Weights of a small segmentation model.
Model: 48-pixel images, arch unet, norm groupnorm, widths [64, 128, 128].
Training: adamw at rate 0.0023, 40000 steps.
Rows from block 3 of a small segmentation model, named by matrix and row number. Rows with one number belong to one channel. Each number is 128 + 32 x the weight over its row's rms, rounded and kept within 0 to 255. All counts start at 0. Numbers have three digits each.
After each channel's rows are labels from the 100 images, of 14848, where the channel reaches its highest value: "responds to" is what is common among them. Only what is clearly more common there than usual is listed. The data: larger renderings of crowded toy scenes. In brackets: how many of the 100, against the usual share in percent.
# convs0: first 3x3 conv (model.mid.1.convs.0.weight, 128x128x3x3, each kernel summed), inputs 64-127
# convs1: second 3x3 conv (model.mid.1.convs.1.weight, 128x128x3x3, transposed, each kernel summed), outputs 64-127

convs0.52:148100209105133101129141152155111091139116143148092170115095148088089126143225125124153040148110119107140111106120138099104150105169086143054088093156123057178191106135134095155177158182096109
convs1.52:096153087135116085074128128116197133100159094124115091124117101215164167147085100123118136104138119128166151121133138148166177139118160089150084185153142159187115157109097156115029118175163080
responds to: light from behind the camera (58 vs 24.7)

convs0.108:170116132111114133177157119134098134138143137131080081157132112146165111113191108148144094103125132079124187119112088146128194111087133132144111137109191072133194156139152125162135110155116111
convs1.108:247242196114110129122117112130015117181125122130127128133191114099121134129124131135123107143139131164108129123126128157114130211124135128173141135150130096122129128176137133098179126121128146
responds to: light from behind the camera (95 vs 24.7)

convs0.15:120123080133109132141109122121103161111116069131094112138105146124152190096184159128136118093118133164110108069119151106121158137107040122090110109125134000108175181192191137219107176134134112
convs1.15:100142097117135106101133093054139123118132161104135089147090109206128119128092079155131148102139118105134176139064114187151118132133147109175103129089091160136084119092095107150126119154157097
responds to: light from behind the camera (89 vs 24.7)

convs0.60:146167131114157109136173126152124152108076181108088142099135124136152143155149135153164128143175108143042115099127126106139142149100155140134201172097164195132114086068093112157173174149079135
convs1.60:118123152159137174142133194126171118169140122158146133085135080131122127148104160075152114132130161114199085167142131099209129095108133188083086131149175075151195111160131175151113110145095151
responds to: light from behind the scene (60 vs 25.1)

convs0.119:145121113106138173139133072126124233150156157138095159141172180184186141083134168160140157129154136133148124115118121064131140118162174122100137134135067056092082117098121086121147151118148145
convs1.119:157066096157133169116107157136151129053107126069102121126070159148125073162128100173107122095121136176164111145127155112121132132107091159110116109139187152134094097117160168164029140145195126
responds to: light from the left (62 vs 24.8)

convs0.72:077135131140116174088119151127121141180095083073144148079109098101151112136154138121148161122162149157133152139101140135109120130101037134142187120161145108154078142110109140179111158060138111
convs1.72:101135088141099119165117069143178068119100118152132126141075132251162152118126124114120105105104097089121112079121098162152109137229114085123099140123110117160122174116112172126106133118203069
responds to: light from the right (83 vs 25.4); count: two (41 vs 19.9)

convs0.94:137124157097117046104097138108112141169126117056123126129099114109183103082125152121187057033156138117104194123154156120167138128126153108139141128135146147097118135097157095149127099118078118
convs1.94:082128084155183118121118111136186133090106125161168139114114134147142148142137112107107108153080113091105091104075071139125071099150112153114131110126105190193120112140130154152097124077160076
responds to: light from the left (71 vs 24.8)

convs0.125:091160095088122141152194099135095089109135132141116127111106161179150155147138124186194113177119169102083103182168093137161121138103140130061108205056174131126158076107150127140078127131164150
convs1.125:123097149187126128119141127155069111152139116139160106208138119086140108138096110106094102102139113179140157142191171119084207144102050136131075079128103155098152144105066131156155076100083153
responds to: light from the left (50 vs 24.8)

convs0.67:076141159123225133128158138089154175197134148116088157125122090078100137162167135111102170116104079113123135160136196151122068115124150104153160098157167136161101138163130084115076074138079115
convs1.67:148160081174157173165150102172076110082109167094161095135112179196188177098149109140098145120113142161098043112090088134101141117173118120135155122163109105149133121126111173137122195128128138
responds to: light from the right (56 vs 25.4); count: two (42 vs 19.9)

convs0.81:131112134022092078192104107165100079113154088073111133063075141123141099119166116137186052142097124165126112097142132136112108115146139087098135141129140042099204171165149133186190155151105122
convs1.81:031142062204156072079135230053141160111138160158202107143130137201135152125099122121135164136163113126101109164136136123135119150093126181138087130109105126166133170126123170095097157191125074
responds to: light from behind the camera (71 vs 24.7)

convs0.30:062050136116116128196129123152113146122108135136129143158116208155143147118126110143085118159119149144120098110121058139105089038136119100102104148110165119128113150144164131113129159114111116
convs1.30:173108197130138087105122126129100130140142101134123107110107107083118125150136166084145106123175107088098159131158154171071185126123157192110124097113107125078113130130105103171184121145120207
responds to: light from the right (63 vs 25.4)

convs0.114:171069134083094127122183130079134152136126136089082127083134141086123127169117117126130144111111168131073106179168181171161163075200155080152120108146129120130170150156161151132160135150100111
convs1.114:145132134133142102182121140118102127166128153081169119191163093143093090147151063135157134104132152094084178139101087137126085117092095064162104146061143111115129073097086090091153173123101122
responds to: light from the left (72 vs 24.8)

convs0.111:089135151095068099128113132141142140140131140156149104107136147072182135078104129124178094195128127170180101137114157170153145121139131145100127118112118074084141128133135166150172167130142159
convs1.111:123138112107078164156126154104180127134107086087134121184128058171067095114124116118124084113096141119119087152139153091186080130151126105109118127137179157104092105149155138074082144116143099
responds to: light from the left (57 vs 24.8)

convs0.36:156131074190091130123128114125098096108138147070105122105172131082167134094098108169134113125115129108097153153164169071144155076100128115067132100151137093066082165116135149192101163167102103
convs1.36:135160132071159107092181120103142126142146131148122176160156089146088157187107144146118131136122154139154183142108106175110065145134162105172155159120118187145157129157138104099180102062099147
responds to: light from behind the camera (54 vs 24.7)

convs0.101:167102149108132133131165098142114082120135165140102105147118110161198112128164113140171100064146154070114186105101093120162152086085115128136140131105168084124175186125183115134133110168110104
convs1.101:192179245100104176101131112137061105125096115161095135155162131077102117117099155127125095157126143221121128160136137143122124202166153145148161139161148101110116120168147158086163135111126182
responds to: light from behind the camera (60 vs 24.7)

convs0.56:136095187142178159081142143165089128155155099136170149168100102108109127110167123140164121143145185117128143161176176104147146147086106187113115127137190160103145203099127156142105136123095072
convs1.56:236255165123093129121109125132017122181127124129128128129158111106127143130122129138116118131159130155091129122126129144111129216096134128184132134140126084127129128159130128112169136123124130
responds to: light from the right (58 vs 25.4)

convs0.42:141081093152110194099158099125123134136162190129174160142078048106116143138171128139126112128109168153137103183143171134130107087099153148111137083113146136152168124086139087122101125118130116
convs1.42:156176152092168096158114125129071121180152123095098182098167127161150174149142136134106109152147141192108146137085132168102102155069123096166148177152127115109160136118112141119119129149088093
responds to: light from the right (59 vs 25.4)

convs0.78:128068155102147158109131143066167141161211104081062152129154113123131134125073148132052150152094158091134168123123086152140148102100152156160172130108155111138139172158080092151148125109157096
convs1.78:115111137169137127118143136112119107062195159161189126112099193138134102107180106147153169109168115167113111124133166120150147102164119099120145076108106067150163084140080177112144151114074188
responds to: light from behind the camera (61 vs 24.7)

convs0.85:221099126220168182130128124168081164147150131126204139095080139180099142118104121110130102149121116077066122145142131165162084136145165134094100148141138138145124137167104154058149168099099122
convs1.85:087136149127054129087162071135118127112092135168100061149131194150161163101143086153159149113122116093115125114140124117172168101163139100136166092125142105134152124111125122178105139173223097
responds to: light from the right (52 vs 25.4)

convs0.1:131150055150091128142137112172142175145081111111110073113135150132148186104139141085084193065159166127153130116088134153131084117027051107159121091126149101137158082178161121132130151117139099
convs1.1:104112151122163095127128046114113116167060117080137150147138147130137098147099111157153090172149107082111184154124132089104123153190106169112163086121109148086052175106109121112130071151122131
responds to: light from the right (78 vs 25.4)

convs0.29:144161145036083162172095094144132140100126125136112123104157172106190140107192137127119096124078116171168116091122098112134132141127087127128132140136120000125173174156178145200129139170119179
convs1.29:080133045151156083116142150061142109112188138172141134148132075185138165127123104122142122116134136182110129128105125164114111149045161104159106113067116150162087093127080110115112135099102057
responds to: light from behind the camera (100 vs 24.7)

convs0.6:116174123152122070211162078077102128100096149164124165157178191119175098069108109168111145123161152091155156105087146119104186094123127092136133096114161151053156132116097102141124104108125145
convs1.6:255230180121114129118126109128010113192128117130128126129177093095121137128113127147115119142138130152092132118122129168100132204099144129185131134146128101125129127172130128116175120110127146
responds to: light from behind the camera (52 vs 24.7)

convs0.55:128110124142101101133141086092039104127128137091110132095109096111118143132162098154146140101165169104084099124193154152145154147099099087129142172125138105143148124142149205157095119132135158
convs1.55:175152164097118133096133116094119143146096134130140155127184148141160146076107113173159148105137157126177156111062082173126107153115129110195193184092128149150137130153138094105200126149109156
responds to: light from behind the camera (51 vs 24.7)

convs0.118:112098123126167152119088141137146088134176084121075128179114143139088134153138065176098146091089103144110122188096161141155173121152121146127130154162123111143127145171156162063083124117185115
convs1.118:140087112084135069164127112102176138165212164141099172157124149149161145098177127109224081108117168122146139100114131128198138059143120076084119149084145092054113114109111102163122081135099114
responds to: light from behind the scene (53 vs 25.1); barrel (30 vs 12.7)

convs0.3:130110153026122115121137070140111145128124127112157164109147195147114152125157146128188095131164160165111162149138122136123119116097103111122172170120126084143142159146136151134176164162127135
convs1.3:166114093120054099102177222103180142180170109141096066133138057059141109113134135105105109104101165127107071128166150147124173085070215119128127146116133120142135087152133106141141120135099132
responds to: light from the left (85 vs 24.8)

convs0.69:137133136021132099086202051170096128126121170096145202098128138123107131166118141127164065106131142120123153145119141120163134118120081119127190111174132053108121161150140130099199131132112142
convs1.69:052131073140124092121133255089195128139159114149132114134149132139160063186155140038118165148116155111129099120176131135120096120058130154115101127104159152185143133152163126075125110146083099
responds to: light from the left (96 vs 24.8)

convs0.38:135097188144176159079143144165090128156155099136171149170099102107108126110166123139163121143145184117128142162178180104147147148086105186113114126136190158102144203098127155141106136122094074
convs1.38:236255166123093129121109125131017122182127123129128128128158111106127143130121129138115118131158129153091129122126129144110129217096134128184131134139126085127129128158130128112171135123124130
responds to: light from the right (55 vs 25.4)

convs0.75:165142144177156158108110098130124162129168141094123146136131134242102167137122113121073178147124102155096187148113119182124139091102081049127162129221136131166142127126161152168111119088145143
convs1.75:126117106079114088077130085175134134129076140136082125117057155134154135156182167160111138123092114103164135063128161159101133136163112138132154150131114117164130129131137096196140102144195116
responds to: light from the right (81 vs 25.4)

convs0.10:143126177152122166106116083086159131097176171210117080107132114039156166128116124161062160143123100129161110148132154167113059117102187097148051143122081143136113103158138119073064117135175168
convs1.10:139176182140120099168077140164073144175082132127110171125157115076109089174126127129142131103161106085128190141100133113150148113160082103104108108176197070087148160116112139100111154180187130
responds to: light from behind the scene (86 vs 25.1)

convs0.45:188119124150126124135121196134150130176167155165151155157109129155118139138120180160153127201141132108117113146129103123183102159114112109157100089086135084117081137095110109128084087109119098
convs1.45:122103115040110205152174137166114126146158099099148152186121103176116150100120128125146104075111132166090132134142140042176145059109142087121102140175144070058152164136100223120074119099109141
responds to: count: six (46 vs 19.9)

convs0.50:124129083215143227053108142150152101131171156151146134104106116124065169132103141124112164127144103146141092090154157173112067141069104160149198168115142209145104119131116141136072140097120130
convs1.50:139116085045135113110190090132165120165081125127124150185155160131161135139126102160129110132080178096180098105135115072106120129179161106133139141125102116125110183144136131098132087139101126
responds to: light from the right (53 vs 25.4)

convs0.46:142115128157157156078138124142114143117046133113162145205096142103139106131108140162093152122114101146084145166155154084157063119092128143132148158140150149116081146080092169183112084104073117
convs1.46:159132132074184052173133144134100143197094124119120204117197097140128147144164167140117090138138122098137193095086108140113071111184143112139166115163128143117128180156144079076129077153112135
responds to: light from the right (51 vs 25.4)

convs0.25:155158089109125213153147126148160112152085135139099084142156167120100195089111178109095124146062118121148169127112128171109150148147121117086156127141092039140203166178174146147123077113157082
convs1.25:158121087140176110125158106072130159150119161058180105107075137165144096107113101153149170057163154105073157111118108136152120116119137120148123126079138151169114155119134104132139143186121191
responds to: light from behind the camera (84 vs 24.7)